Weights of a small CTC audio transcriber: 26041 training examples.
Rows from block 4 of a small CTC audio transcriber, named by matrix and row number. Rows with one number belong to one neuron. Each number is 128 + 24 x the weight over its row's rms, rounded and kept within 0 to 255. All counts start at 0. Numbers have three digits each.
After each neuron's rows are labels from the 100 clips, of 14976, where the neuron reaches its largest size: "strongest on" is what is common among them; "peak on" is the class under the peak. Only what is clearly more common there than usual is listed. The data: short made-up English sentences, spoken by a formant synthesiser in many voices. In brackets: how many of the 100, against the usual share in percent.
# gate: second MLP gate (model.blocks.4.mlp.gate.weight, 768x256), inputs 0-85
# fc1: second MLP up (model.blocks.4.mlp.fc1.weight, 768x256), inputs 0-85
# fc2: second MLP down (model.blocks.4.mlp.fc2.weight, 256x768, transposed), outputs 0-85

gate.494:097140099131140134107110126144123144142102137112165174113135146104118168117098138147126102152162131168153132117136132142135144110118135090075145125101108162108105108094123113076132068091151109108141132140129107099122110143095098126122134134137089096143134086
fc1.494:188169147121128152116126130098106142128112133127098123127118131118145080144112142118128131133105089120162130115105164121128108133137103135132128140150159079158183145132183142169135139173119158142134138100130166155160114142133179129113116125117086126149122178
fc2.494:092137118138144154119175105114119141124118150112136141116154108147096126121127125129095118122144189087104130121181124116108126114102115145124143143142116143125122069126101119154142139182132132121115095094160113131151090109190082139128137111123114058125146106
strongest on: /z/ (92 vs 48.1); "is" (88 vs 13.2); "where" (66 vs 12.9); sentence kind: question (66 vs 25.4)
peak on: /z/ (61 vs 1)

gate.73:162096087131130141112121159137126129185148133099130115110117108101134183118111154098136120176166119117149126124169147151097178130111112092129099073087125095134112117074121121127142111104141114128094117134085137124100164152146119108133160113102136144154088094
fc1.73:104149096109137148128105129105141147108093142137139118131159126173140090147125121112130147133107118149109145070126125142128104141144129134107200119141116128115114114156158172138126118168097129142100147092165117178095153121135111109124095172131118168123149194
fc2.73:127092144162084159101096087154157105126129095137132145137157101165141136164136100169150129130136113127117115102127126125134124146142119137154079122135153113112084144157127127141148080105169146130130111117126180141090135173110113098135151115134139160116124105
strongest on: /ɹ/ (100 vs 65.9); /d/ (94 vs 51.7); /ɑ/ (84 vs 26.1); /p/ (71 vs 27.7)
peak on: /ɑ/ (65 vs 1.6)

gate.456:148151150120141124104117135134154083159126102107141131155167132127131120076102159116165103178129132091126142109133107070162167133138122141119134179128114166129095111111162123140119114147088140130113157131105096125110160079113126151160125124087143157145074125
fc1.456:098111121148120083126134128093101165115161100118148155116140115157123154086154128150113117125119115157148092152198129116155147130127156150069111118124139134118159126116134083059142134126147123117191149080110153145132094129132099138118091133130135106098143105
fc2.456:109114098109136152113154085078142109131134115102110133133122122138142091140119117146156135129096090104177148145119128115092104122090090139109120118135153156142103146115121160110104114161136164143144107095184174147138113160122137140107133137165094135127141088
strongest on: /s/ (85 vs 51.4); /w/ (80 vs 39.7); /aɪ/ (74 vs 35.2); "twice" (53 vs 2.8)
peak on: /aɪ/ (64 vs 2.4); /eɪ/ (34 vs 1.9)

gate.763:117139093161158132049084146103096120146118160091155130117136123132140136106114146104138110147135096139191134122129143131130159103102110100119128113085119131120113123069136147125122079118137107110114097123102138131114157133111120095117150110097114131171135110
fc1.763:116128166137116143131158135164144129135088094115143140138142117166155114137087108145102122125086120103081105156138123181122075121115168121113113171131143197133118131124135163089125098149135104107157131143141115160105132157131134135126136174167113155169112185
fc2.763:120154156128161146132100160119161100084148114143135141156155133141138142136131103129149105133091162090173142145155107148137115134129148133125102072158109141119166099142138143114167169138129118122111123097113184123112116148131091110124116144158158159172129168
strongest on: /z/ (98 vs 48.1); "please" (50 vs 6.5); sentence kind: request (50 vs 12.5); "very" (43 vs 4.5)
peak on: /p/ (50 vs 1); /ɛ/ (45 vs 2.3)

gate.97:134133125155134122118096113081106095140086134137137154103147119104132104150136124101137108153166098103166120134134119142116100108070128096086100151108099117122088131110165170106087088119127104158130098119080110129104116117123099123104108127109091129151088095
fc1.97:150130137111112135168143096083121084139096104158104150134126145104093096163166102127136129131155106137114123144117066108109087156077128123098099155139112117114119136134182144149115117118116109172148102143097126158114099100140115136131102144131095124125105097
fc2.97:146094125143133131153134146129147152161159089166085116164171156122120113139125110123118134139125148132092089130138178100153161126093123097113123085119103124114153178138185136097133122129148083158111130145122142182121121130143149137130130097092163094140137123
strongest on: /i/ (89 vs 54.3); reverberation (60 vs 25.7); white noise (26 vs 10.3)
peak on: /i/ (75 vs 2.8)

gate.275:132130116123165140094102093169123104174143110095127135129139140117161151135103167133131137152131086130150124140129152103146120136101174119125081109097079131128098171117138135140122123122140078124081123127143124123138116112164126144127126126130139108123128126
fc1.275:110090144141098156130132130143096130135132195114133153113094130135115105132178122111155103145150142122154148190101122156105135136131187133134139140142141175113113080156096106090126121131202148094172093137125129151123127137110116120108113136123146119138121130
fc2.275:095086159183111169140127095138143108119164147136122116147148160127066146162147103181155119081123114123135104143130120138131122121087121128117152109125146134121090121149134145104128152130128140121122110175139171133107096166121111134095172149125127170148126117
strongest on: /i/ (100 vs 54.3); /k/ (93 vs 40.3); "cleaned" (59 vs 1.9); "key" (31 vs 2.3)
peak on: /i/ (96 vs 2.8)

gate.677:082103129124121150118100119133138130147163115132125192130175094139142156148107168129172116199094127086158093127111137099155136139107119128142107137109093137129171107108099099162117134098153105118125158096102122109152147139160116115132115101090131112122110104
fc1.677:186109159137155118137151183116136054161131111096172138136156149123088149119166158108124086147150132133105146146140122151117130146131150166086088136111160173148148119101101141167161114158087120139109155110102106133082153118146150140108109115165138175155135138
fc2.677:153158131141165115158140142139098090144143123118086107139140114107107081129163181127135092106137148105103123170146109135131135100107175143117075148159157122150122162127135113108146125130112114089145111166093118124114152126166121158099168113131110142129096118
strongest on: /ɝ/ (81 vs 48.5); /ɛ/ (73 vs 47.6); "later" (26 vs 2.6); "letter" (25 vs 2.2)
peak on: /ɪ/ (31 vs 2.7); /eɪ/ (25 vs 1.9)

gate.243:138126154129145124106162123108138154132132103105163124099117125155098171148083127130127080184163141101181149149140151110138107182139166159123089132130163137180143140123119139093162109115104117124159134090131118138130138094141136128124146133142134138164121153
fc1.243:111150178141105123136126113115130128096154144156123146100140125150104137113139091144184112124119096169139119121184128134110168162152112101097146127122146117139114133135160112118153119105134090125156127117107114162112086110086124124163147105111114103117167107
fc2.243:131125133152131095171146080127187141130113111120126128175119118092104153149113156090078074182137178104151136138107141122129151126140083126114088134134107153157116096155146107082129143122146100110136162128106131122159104107135129123140144118093143116136137139
strongest on: /s/ (100 vs 51.4); /h/ (100 vs 51.8); /aʊ/ (92 vs 22.2); "house" (91 vs 1.8)
peak on: /aʊ/ (91 vs 1.3)

gate.509:079106120160121118101129105119119111135098147100140158083132119117129183151150147142090090139158111106135188137151130123108135116111132075140122145095113138122131121100102152105173108126128122145143108125135078142092141154139107130104119150133122145152132088
fc1.509:110173164111129085126101120124134155073091106126122130083150086138136102145161111128130165109147125173189128152124127104111090112164157174115105116150111128121117083126159090076109122161109167152124103161151167106134121064078121146096102151120106102135139141
fc2.509:125092149113180110146137093102128113095140134116105122132107127138141093121166131155156136128143084149167132129148138110135090127122164136113117145174151074126105121148115180146116162139113158150132136112137125093121105133080175097088144070130129103149135117
strongest on: /ɹ/ (100 vs 65.9); /ɛ/ (84 vs 47.6); /d/ (82 vs 51.7); /f/ (76 vs 22.8)
peak on: /ɛ/ (73 vs 2.3); /ɪ/ (27 vs 2.7)

gate.86:103136133157131141120118076128119132173133122093129117107149143132132163125106157134136136157131125090125142153141115136075142123106140118142115135085153131118136110104139101148176112089115118145112084149083142138096107140157189115141083124134125158126149085
fc1.86:131094093123077170129110122113126103118107144118094127162181137113109116139129144107122156149141098127135166131140087095078136111149111128106138133120152116164179144125108117132170141106080140150129101141086135167124092198170166108156097151101164152101152110
fc2.86:115109100100084104139163101140079119138124121101109181177166120141102178119111131136109107138157146150078140164136120114145111091125134087141111121112079132119112102108102121097139191131148126135152104099113114120124119119144116096131106140090132149113090069
strongest on: /ɹ/ (100 vs 65.9); /oʊ/ (97 vs 28.8); /d/ (97 vs 51.7); "road" (93 vs 1.8)
peak on: /oʊ/ (95 vs 1.9)

gate.647:085120152125150122099106091127126186153101151116133173152120124135114137085107145159135107120153102130185135144131151081143143138138173133122123123116101166131107093103126155135145074123161131145123157090128107145111100156128130089153173107121115164133111094
fc1.647:194159108120117128124145166119131097112141129126135087093139112123146126145116119087107130152092119117095126100116115165093123118105097098115107121131134119110126176126143109139095158119125110096135082127097127106131171080105110148094075102117147093139144155
fc2.647:098153097126089121129139167108122116095115120130177119118171136127164169118115146102104143129116142124074136118118111117107102093121132096110128133109118081115115128103176098125110126104136104120143117109112101100109145156111139153161121177088152122160120158
strongest on: /s/ (100 vs 51.4); /u/ (72 vs 25.1); "school" (65 vs 1.7); "slowly" (35 vs 3)
peak on: /u/ (65 vs 1.5); /oʊ/ (35 vs 1.9)

gate.309:123132085156140128079083158159145110166097156074146146118122120103142155091133133107152100144141116075159134118124140140090134132128123118119135128074096166160109110096119159132133107098102125121118123109102114167092158156128116130134115148123115172130067136
fc1.309:114097127122119131114123110077120133100116138161116129097156098137122123165102129089072148169167110151120125086103116129092134111144143110108117121126128096137134114093135099136164111109158130125116177085120119095155122123119160118134094090111141135127173126
fc2.309:145129106137172148094109104113146131139097133135119121110164142093108131101108159114109107138113125126151161096093132174109104082095124136150140120132118109146124122079168127099117115123101129144154118132147125157109111069136092151132117133102160123161121097
strongest on: /s/ (99 vs 51.4); /p/ (67 vs 27.7); "slept" (64 vs 3.1); "slowly" (33 vs 3)
peak on: /ɛ/ (64 vs 2.3); /oʊ/ (31 vs 1.9)

gate.476:121136085082165183113140114171157143143128082090165147147156089128129180137128159125100085173126112073125154116129101135132139122087122089113089104125139162074106152104145144099111136121125119088144144134170123100105155147100109124158130091080105138189118118
fc1.476:118124124105137159136148100156157137133121085110139148123152093128126132151113118127128088169133105089111164106153078103115113121098153126119121104151149163104126135115132108097136151152115081087138108131153151104118159155148141119161129078088157122143127117
fc2.476:110092139094154141119164124150114100133131122081140180117154116128125142139145143128133115110138129075111131152122089058163136141170141144089136101122123174119102144133109140112149113158122102110103142164140123104142116142111132132167153083100107100125121108
strongest on: /f/ (100 vs 22.8); /ɛ/ (100 vs 47.6); /ð/ (90 vs 44); "feather" (76 vs 2.3)
peak on: /ð/ (60 vs 0.6); /ɛ/ (39 vs 2.3)

gate.621:119151103132180132053107141108114118125118141073141139126134115158155125107102169106131089142133099128162134135140150117120159097140105099091123114069109127133120120087141159123129091121144107101118102089107123120114148120123122104128162088092099151168112121
fc1.621:075125138118144134122125138152141118090128131104091126132123132134151089105141140129153116122145114134137154132101133115137119107113106127118113154161137101151151145144096142190120162130124120080086078116120136117154160126114155111108163169147149156134141143
fc2.621:087092084081106159152091122124139145117149139116126090138121137155143152147076159129142145136114135134097126144110075109168126125127136118096170147118151150137117124072100140128139148145137138102154124137152151131128149128108154135092164130140149152146103147
strongest on: /h/ (100 vs 51.8); /ɛ/ (99 vs 47.6); /i/ (99 vs 54.3); "heavy" (98 vs 2.7)
peak on: /ɛ/ (99 vs 2.3)

gate.755:136110121129118139113155169162150159158097168118160115099150128103154130100104116126092104142153124086151177174152097113129123113128149113122154094101103163109125108111119126114129148168094139136143102123120066149113152160112073146104121135142087138148152129
fc1.755:096144165144128150139131127114136068159193117130105139128136171106139114123147112110212108108136113127133130143145107147131132111127103160129134115155175110131113188132165109103103115122106133127176105117082138114089100126127171118138133069123101125136143106
fc2.755:167180172120152143154131094175166117132095095122115128090121129134143125127116150110131141137124138089166138114115120144159108118090116159152137132179143139135085139128166172143093075137138131123146145116128127082135142121132103097139142121127128114115112151
strongest on: /h/ (100 vs 51.8); /ɔ/ (70 vs 21.6); "horse" (66 vs 1.9); "holds" (28 vs 2)
peak on: /s/ (64 vs 2.3); /z/ (28 vs 1)

gate.114:152131103124098111097116125140100119157162150130144152114127136138147140104145130092090090177089120118148135134102122114088106111097095089116111104106144152120079136098112131147112092143111124159081124108119086125113143123094122133140136092105086163155126105
fc1.114:114144130097101121149147132150130114182153158134135127126166138121091146136124095139107122149118117124131120130110128149088121152093153140154085108126130167074058166104119127104154088126117110137091089108117101102131152171119125133107130106187082130129151099
fc2.114:165120109115117147121129136078119095114174117127168157117134124136084136129149108165103084148109131129128147109127116111153098108111136125105146104130114128121139119120138083109082103101127121122105144098139133136090125101094154102089158139116103122111131120
strongest on: /ɹ/ (100 vs 65.9); "every" (97 vs 14.4); /v/ (97 vs 29.6); /ɛ/ (97 vs 47.6)
peak on: /i/ (97 vs 2.8)

gate.124:130129110167191153114147118116092083134138136141172133124138132084119167144127134131145172132137146113135157146110116122153130123105134080113120149129115081106085161137119116123099151128130125095136137138124092099155120134142083123122122151158158102152150139
fc1.124:127151146190146152127117096130090113165121105130108094136087164090119106161145133108177173124157130151119101126120126113178158155130116116167152145135135088079120153143125136119135118154093176104134145134100087110154138106153100110100117141137126107123158149
fc2.124:144104128152135121115172145144130132136135130113156132137109124145133148135181117176121151139123110136098153159161177117137165132146117125115099085192111110105153152155155152119172133177091134145106125107126086138119139080162155067131137122136175152098151093
strongest on: /f/ (100 vs 22.8); /aɪ/ (78 vs 35.2); "knife" (65 vs 2.1); "fish" (34 vs 1.9)
peak on: /f/ (62 vs 0.8); /ʃ/ (29 vs 0.7)

gate.69:093116113113139154112111123151104173115146143112125141136093086114156150106151123118126080151120134110126133123100133108160141130102132110133142163118125137124151147144146144114147127153136191085191157129120113091149147142081100102131064118107100083130103126
fc1.69:118112130138119170128151154162137095154168125155141117095122138122153106193177156126165141140155112107126154176106113148105086150171078124129092155132151102108133160121135143148133150132117121145117103116085081108117175139159165098148147142145130147130123102
fc2.69:101175146134125070125098086125138157105116173166104173104119139130122098151133115123134150133122106150185121145113150144131090114121121116139145147102099141161153111143128101167112087130130077152138178147173105111149139060086105137100110128181088129140161180
strongest on: /ɝ/ (77 vs 48.5); /ʌ/ (58 vs 14.5); /ɑ/ (55 vs 26.1); "under" (53 vs 3.1)
peak on: /t/ (46 vs 3.3); /d/ (27 vs 1)

gate.739:152113097130125122115128176147133133140137131099139116097108137111130093098157127130103105129137104102140125136113123141096173125111155129144095104126107131104103130081134140132132089134131154112150107145117133096159103163138108139155128101096142149150146093
fc1.739:130144166149134132152157115138141121171123138116131100175115154087113144128081108179138120136109161121106096079127136141153156106118147071161112147140090123121167116147135164122096115123119136106138128123135120124128149109123092133132108197173124102073124098
fc2.739:115132128128168146103081126131164134131125075154124093138140143115133144145104138147116153145115140131121119108114098163144124101111148123170125140115133116122105150151122154196099124128084131102162098139110147122169098129114114138128095105128135108149101143
strongest on: /æ/ (72 vs 35.4); /ŋ/ (55 vs 9.9); "sang" (51 vs 3)
peak on: /æ/ (28 vs 2.1)

gate.356:147108103163143130111117193144130112168114114107131117116102164134162128114146171143085118157127127107142137155119120134114156105133159106130129147115110168101109108102108176129151114129108166126126150076141111093160128146159078111127141134117139152124146094
fc1.356:159099124120123133149131106146156165120080165118132151145109128133124121146083119160099103152098168090123102108091132147109122121126144117171108145130095151168142144142112165111101095148117145104117151100109150138122165128115072149138108149120136094099104083
fc2.356:098101138134133131122119125085131107124103113140097108151074149100116162106099126137083134143120153133132109154126105172101100126158086108128117128129108100164169135141115129154107116163096123105152115109124136120149134178116138091110126128118104102086128092
strongest on: /æ/ (79 vs 35.4); "sang" (68 vs 3); /ŋ/ (68 vs 9.9); "threw" (28 vs 2)
peak on: /æ/ (55 vs 2.1); /u/ (28 vs 1.5)

gate.676:138150115151157134043097156119108124142111154087177130111141116123147154085109139113129098161111089150178129130134147117131154120120117091101118131084110135129111110068152141121112090131135095107102120112114122117101149125098109090100134120100112130177101131
fc1.676:134141184147085134124136136174160124140166105144139172147119174130075119123127104135135113115155090143132090110111156136142129110148140129109117118118136171125143181143157144152134117158103091142128101158128140169128169117126128103123120176145133128146136133
fc2.676:094133139084112109127125136139155109132123153150110121072081116149101113106095112136093120139117098172119158116140119125123148092130112102160179080141157145109122103118128107130120124120141120135147132128128120099184133153173118134110114137140122110139152070
strongest on: /h/ (96 vs 51.8); /i/ (93 vs 54.3); /ɛ/ (92 vs 47.6); /v/ (87 vs 29.6)
peak on: /ɛ/ (85 vs 2.3)

gate.445:110137124136169096088085120126086104137085135125141145102142117192141141138106153114106149158132124145167121143105128119133126137135152129122098128105078109152097147075151108123154097126088114108112149140072111114131135070132129080150120145107147156152152164
fc1.445:138128143170109131147099123150149140126141109105111134159123103130116147095145098129132105096158123094130142141187181164081152124149141142119160154108145188081146111136151159120170101074133152115166119127150148132118148160136122153114138123145105137115105135
fc2.445:130093146095110114117123129127147102154102134136120152088120096096128185101114166128091112170114112139138141155143127109171130147095132116101108107145127128148118107116171085136111127155143103093117124113086128124074142157091143114109144160106123127163152088
strongest on: /f/ (68 vs 22.8); /v/ (61 vs 29.6); "every" (47 vs 14.4)
peak on: /f/ (38 vs 0.8)

gate.573:149110120144151124117127172127116072138143143110138126102178126138122152124128092083148136165180126131143135134166130139102148109115123114142093094096134103134125164070139083113148122142135081131087052130066132128071127121139135106119131099103151126156155094
fc1.573:136119106129128145131123176139155091112164134108141129129162125158154154127134115092162142136148099157114144139140124153104115137145104124144096127101155058119155147101081092119153165105151061115113097145092159141080116168152152093115143085130140134147166133
fc2.573:121168120133148125178116163123117137096121120134154118131133126117153163134129140104129070152118138127110127127130101160121112147132143105131139175112119093136160083102142109160133194102103145105097168136112100125102123160114117140132083137092127139146093171
strongest on: /ɹ/ (100 vs 65.9); "road" (42 vs 1.8); "warm" (33 vs 2.6)
peak on: /oʊ/ (51 vs 1.9); /ɔ/ (33 vs 1.3)

gate.202:140151115134122118102097115094102136135102118081139098105107111120088142090140117138113111163151113140155132106141134114092142096115139099108124128061086124137096110085127133134116100128122124158100129102112082111103147136085113118086140124120122165131107115
fc1.202:107109139093114097143108093134090110128128093123134094108123101160082152095166123119143107164135193138117098122141108152116083093159135180147120125109142154119129129116142105102157113141084149139117153147149104130116112132101158135119146160127158134087114160
fc2.202:111114196083093090168157145152173171099127143157083119078134105136108079114156129118151114166133149086109158134091140091173083103110170161141088121193132140103130122153130140106085117147102132162075098134118116094120162126105158136158137113139107091137122139
strongest on: /h/ (100 vs 51.8); /i/ (98 vs 54.3); sentence kind: statement (97 vs 62.1); "he" (96 vs 7.7)
peak on: /h/ (37 vs 1.1)

gate.29:104125109133106160108117105151112117139094174109151093143105097118103131113127152144105131141171127115121111097096147105152122106121129118120161143093080149118100092118103184112158102126125141104090134160139126118180144135121111125101134171163113154106095118
fc1.29:140127122145126126133119154113133117160161126161128138106182152132176128100130092111121084113091115113120189142126118106098129118106127086089143103108135106086123156143138100141144139098120112156122072116131086106120113118086137096089122106103090095173123144
fc2.29:106085128121112135093123083119117151128174178156130079135091141113167151106102150179097129150149126117154119124080178100129159125099126104103148149101116143120125135159129129131133110119156209111119152144120121125172081168118130114110100171178114116117136095
strongest on: /s/ (100 vs 51.4); /eɪ/ (60 vs 28.2); "slowly" (32 vs 3); "strange" (27 vs 2.5)
peak on: /t/ (57 vs 3.3); /l/ (29 vs 1.5)

gate.195:105154125138141119111077152167133123123104125107160126113155131081164169077164162119124114139118097097131139101114082097154158080105154110100171143122135160145151112117107140128138108101164115131120159115131128087137130138106098138152109135108095143173145105
fc1.195:138146133153156136136084110157100124162119124134115130081125139125192146106119134134129103113100053133178154162074115117108145134095144112128114099140133156132096158130102155137123123100104106129117098166146159125093122125109147135120108129154142117170153142
fc2.195:111133116159162100143178110140166149210123098130091158148109144133140139112085114144147103096150100156140134135151113143075138145132126112130120123135135106092155146154079098114148156121127112106087154133105106119160108135124133096124090088109111117151121118
strongest on: /i/ (100 vs 54.3); /ʃ/ (99 vs 21.3); /aɪ/ (80 vs 35.2); "shiny" (73 vs 2.5)
peak on: /n/ (52 vs 1.4); /i/ (28 vs 2.8)

gate.712:090118114148141116098128124126111125137143164114161110154131127124149195081088166102113080144128178109188121131107127124132118123138169148108107076130090108123106159107134092150135071133145121114086118169105063073108116092105126092094143114115154094175108131
fc1.712:149208133194149142126156130118121141096128150123130132193097128120129077102089111107101144083111130156149163113112174115108161175133080111160150163124088154141154133172170148159114102122142172146164128135144136155138138090146144136101090129143141081128148153
fc2.712:088168085122149079167159178122142143089119151110169135162123125095116124109138120095078122160156149112136135095144132137149140175149132116145112150159130094145183144134127115158122126118144142134117124067092165120148140158161140079146117139169149112101132105
strongest on: /s/ (100 vs 51.4); /d/ (100 vs 51.7); sentence kind: statement (100 vs 62.1); "stayed" (99 vs 3.1)
peak on: /d/ (25 vs 1)

gate.625:118127112132164122053121126094140115193123156108168136114131116134142170107112151126130104157113115109155147143126162109112172091093101116110079102097109125101103103070134158109131103121109104133113108113125095117116159104104113105136112128099075132146104102
fc1.625:128111124124099159132128139116117109132140135102086102114139140139159108162166145108076120163134152078131160116155115177096161078124158137127116145098140124130163165101138147102109127151160111141079114123135121130096143128147139123084120149147163150130112146
fc2.625:150102140123120164124100096115141068150146108127154098177171111122096129157136086136148156145117148116145137156138162104121130110151135125116102111095120158150126135128164177129129110189128158174069121109137155138107116146087119114138156144126142124158115106
strongest on: /ɹ/ (99 vs 65.9); /ɛ/ (92 vs 47.6); /i/ (91 vs 54.3); /v/ (89 vs 29.6)
peak on: /i/ (81 vs 2.8)

gate.440:125151151151156128099135141170169143136126134125166150136131120116143159104149085120115107116120139123157148163073112103151133114122120077075172122114106150127111149119129098106105140146161118095111117134132087104150134117102103142081161144139130143147127136
fc1.440:109123093143138141132157144132120133105102096123178136153162149153083132104133131120127132115132137136144150125133132192108138176115107157153135113098153154127122098083147156129133093102178142140156088150157156185127123114176139131134184140140154120167103160
fc2.440:163115104082127115175102128093136162104125163172124097126131106153148151080090116131087118092119145122122146122114108146115095114071118129141156122137166098124158104124137072122083113095165115121166119090132160118106108167127155152126126085117132099171124085
strongest on: /z/ (82 vs 48.1); /ɛ/ (74 vs 47.6); /f/ (54 vs 22.8); "is" (52 vs 13.2)
peak on: /z/ (57 vs 1); /ð/ (33 vs 0.6)

gate.167:116143097117136160112100143122144105126163137109094182086136153142108145118088165125175135147124109131148139137134155118151107115089117100114104136124135105110127166091159133107150105109121147056115137092118154110129140121161163101146130097110145101151158117
fc1.167:125137114151153135122184149160067131156127149123150127160120139147180116129140111098092120132168166070136140127107135144098115117123094143123121089127126104118116140105124164121114118145124139093134102116116123153131131124138068123122142129133106149143086157
fc2.167:169167106140110150077130141150138167133152101125143141183113167116150140139174160157102102117121129124155135126061106118096109145120137108118161087100126130138082163092133171113113119167168084107114106133104111103113123172109110122130139127100098150156097144
strongest on: /h/ (89 vs 51.8); /s/ (78 vs 51.4); "the" (61 vs 15); /aʊ/ (59 vs 22.2)
peak on: /h/ (77 vs 1.1)

gate.463:132100128118120078104139130093147153137121158120163119127142128123150114124162109156128083129147095122162127100164134116106144120143139099136181086113115110116099126132111098094119133134131101176141108106130096145071131113123091130123104095119106162130121075
fc1.463:167099128093091087135133126124164159094158133143148084139127119108147080126159112129180121104123129133129110119146110123138127126149133127144177082149150114135122135150101084100105167137158133169139118135150169143104126107113103164130106087124133112131137094
fc2.463:129174165138110132175134087099142132127134119099130164111134103144103090123138095132157161111129141113100112101156096128108179165111107147179074123132125103118088113151098139135131140087109148139151109117159184189154108113126129155126133122172162165110107137
strongest on: /ɹ/ (99 vs 65.9); /oʊ/ (98 vs 28.8); /b/ (98 vs 40.4); /ɑ/ (97 vs 26.1)
peak on: /b/ (65 vs 0.8); /ɑ/ (32 vs 1.6)

gate.655:085107151144152082095142179143129102122110120107160157192131151150134111134136109077143149124148098152165122171091136112098140136152139098117116156125121143148103163088131108120134089119152127108105098151115095092129139122138119122123117135126140107105136133
fc1.655:151141100085125159145115101108122136145149132138071101103090117156101138100075126154104109123106127114103129134148136119146090130130117174124138132132125121095176117157097191155144140170084139112125151096115149125117136150131109138126116107105126138117098093
fc2.655:161105156116129144122114104136113150145144115067125115156131117144138111139157136069140114133133138115148118141109094108113143125142110166136121088100160134149095139066124144099172145155092149120126102162086127157143084143131142127155143100115130132131119104
strongest on: /h/ (79 vs 51.8); /z/ (74 vs 48.1); "heavy" (39 vs 2.7)
peak on: /ʃ/ (30 vs 0.7)

gate.387:177153145140178148120140132146155137182144136087111148145141128099163116157126118147143119111100100172145137125094144111098184160103107098124141121105116161168127095092101105098110116151165116082136104142111155115119164120094122135120160122125145135165114100
fc1.387:095120115144089107088088128083094121075102152123129125103131100152063158099118137082120132157169176097166082117157135141139109113143134157134135136110110093100098128099153154160156096099107120145096140106098110135122129127129144077136122117127122167111129129
fc2.387:125131098191142125097104077108081129148124133152144130143178129123118160138110144144132090129137145091137111099116129130167123083110139097135131132133121156107115116122123148153157123095118173157165101121096105147106096130136126135152118118122153138137146123
strongest on: /æ/ (100 vs 35.4); /θ/ (38 vs 6.3); "path" (36 vs 1.8); "cat" (35 vs 2.1)
peak on: /æ/ (97 vs 2.1)

gate.424:131137134122153167111149154114133097132098130111112135146172179131127117129105116142085140132156143173129118125118105179104164110138081088140136132117078112105138140126147149110119101108124150079145070136083159114170118098129085104103089143154153101125119130
fc1.424:134119132124144110132128120132122123161162118141140122105099114128085107130115155117199136117134117084115114152176150083153123120122160162117131141137151151103095136134077115152166130125108120136122134115150086133106140130143162126162151107077103124086141099
fc2.424:106125166098124122110190149128137154109177100149069183093123107128086149138133155114126142112104084127191150172121116124144104145116103140092097154128154111137114141156111106133135186112155079118130152127132133145137098122118141105132159129119132115124187129
strongest on: /æ/ (73 vs 35.4); /f/ (60 vs 22.8); "laughed" (55 vs 3.1); "pushed" (32 vs 1.8)
peak on: /t/ (100 vs 3.3)

gate.307:116099122151139147109093143142123117107099190104136134083096118155142136096129118140131083137146104135147111107149160160075178121142149128111120158107124135140119132117108157135125082115124140108151148108119115148113114141130130137119109153137113116100147117
fc1.307:119128120125108185132124133147140150082090153135098157118093130118184107142162100128110099145108139109124185135085107132130130116137162136141131143119128105151086135126108154152105118112139175109123124136117123137145073135124145135108127175143078145115131127
fc2.307:140095108144124156154112091118136112099098061124153145148124095108083143091087156116135091164123144107099150155143110108150101130133157120174128178149118126135118100145097116170142161106149149091132120126128128125114156134125135144150114128097151083129125139
strongest on: /s/ (92 vs 51.4); "under" (37 vs 3.1); "waits" (28 vs 3); "sang" (25 vs 3)
peak on: /ʌ/ (30 vs 0.6); /æ/ (26 vs 2.1)

gate.205:157140104130120152121065181130129147110078132110161107115176096150146138120100155135115125157111098107142130124129166126125135090136169149142106075120121135120163153104175133131138120152125128140100135139134173124091149138145140122179089114103139181198133154
fc1.205:117117133153134139126179132121127133154136162105131109097137110107128143122085146158121082158127106112115197121148121164139148109119168120143138123143166138097117127117109153153140126130141156112140110099076081140056144136140102118122079139139097114113125112
fc2.205:160153132139141153093096133115129126154107110111156112137176090155096169117120113158121102162117140097100126104195161149135172087098132135109144086095105145105163122130127146120104131130136172148153111121173155125136158158130141148083123128131129164162082179
strongest on: /ɝ/ (96 vs 48.5); /aʊ/ (68 vs 22.2); "our" (65 vs 14.2); "works" (26 vs 3.2)
peak on: /aʊ/ (57 vs 1.3); /ɝ/ (37 vs 2.4)

gate.606:111193162151130148113135153154130129109103150145109112144132120115147115145078132081119122147126176104150129125168111142108155062145110129124141138148093139131152126141167116139128117166107154138138153106101087114148155098134069142091094124092110109124104149
fc1.606:156140104119094159121090126135173141123116112133116148115119145152120116155131136128125164154133121188130140110114134151118124137128121128113124185119122123171098092111105192131120153109144114129101140123155150158156210152104159109161140169112152157115081167
fc2.606:151158116140133144083111144144136117188148109120146138063135126141119133112135114110148131137095118115125127120152083139112153088136126110051127078148126157152152137121152155133119097138104072155123090171100131124103132116127124143126149114129085110132120144
strongest on: /ɝ/ (96 vs 48.5); /k/ (93 vs 40.3); /p/ (92 vs 27.7); /tʃ/ (91 vs 14.2)
peak on: /k/ (90 vs 1.8)

gate.441:151116083114155146083134122125126118144150115102129174162116122109103120144130172112127133122120147115141107128124153141178132122119040115135137117077099149127135139100143150134094118145124093114086137147127119114092176097160100125139204100084093083107100148
fc1.441:117136132146124106109126145122158107122091166119122117134187118119127108102121094161136108136140138144099143102187139142115223116120137153118151113072101154157117066137147139143134116102145153116130122133132112131145151128088137118116164093135113118158103147
fc2.441:123126112113122115121120157121113129125128147160131125170119107095157114128126145118117153153106136147126166135131138107123123144101108121116137128081096078139109180114112133151074135143129083134132107101126060141079108092125133143138151135093154148105100125
strongest on: /f/ (59 vs 22.8); "feather" (29 vs 2.3)
peak on: /eɪ/ (33 vs 1.9); /ɛ/ (26 vs 2.3)

gate.273:101113115085134104118131219140107126132113132124171190124160120147137124097119139111105128144142124144133135168097106160073130145142130153126123108104112141115121144099119110129165081121163132117120117150134129118140104129120100111127160138136097142157120093
fc1.273:143099115134107128119098031099111140133171126145067130118128118136145150167118087104120131130130135094128141116186135121087130110114105149130163099127141088114144151116136122148125158127135129140143124100108148140144110143114121110115113098090099127098155123
fc2.273:170112117140102149145130085101141113155168095094115127139147124148124139138116107138164151144147144127095138115149176104124144133107146170136122084158135130106130145099155145104139135176125164138152144094131153158113083103139132074134114090073125142124099150
strongest on: /z/ (100 vs 48.1); sentence kind: statement (100 vs 62.1); "is" (77 vs 13.2); reverberation (64 vs 25.7)
peak on: /z/ (63 vs 1)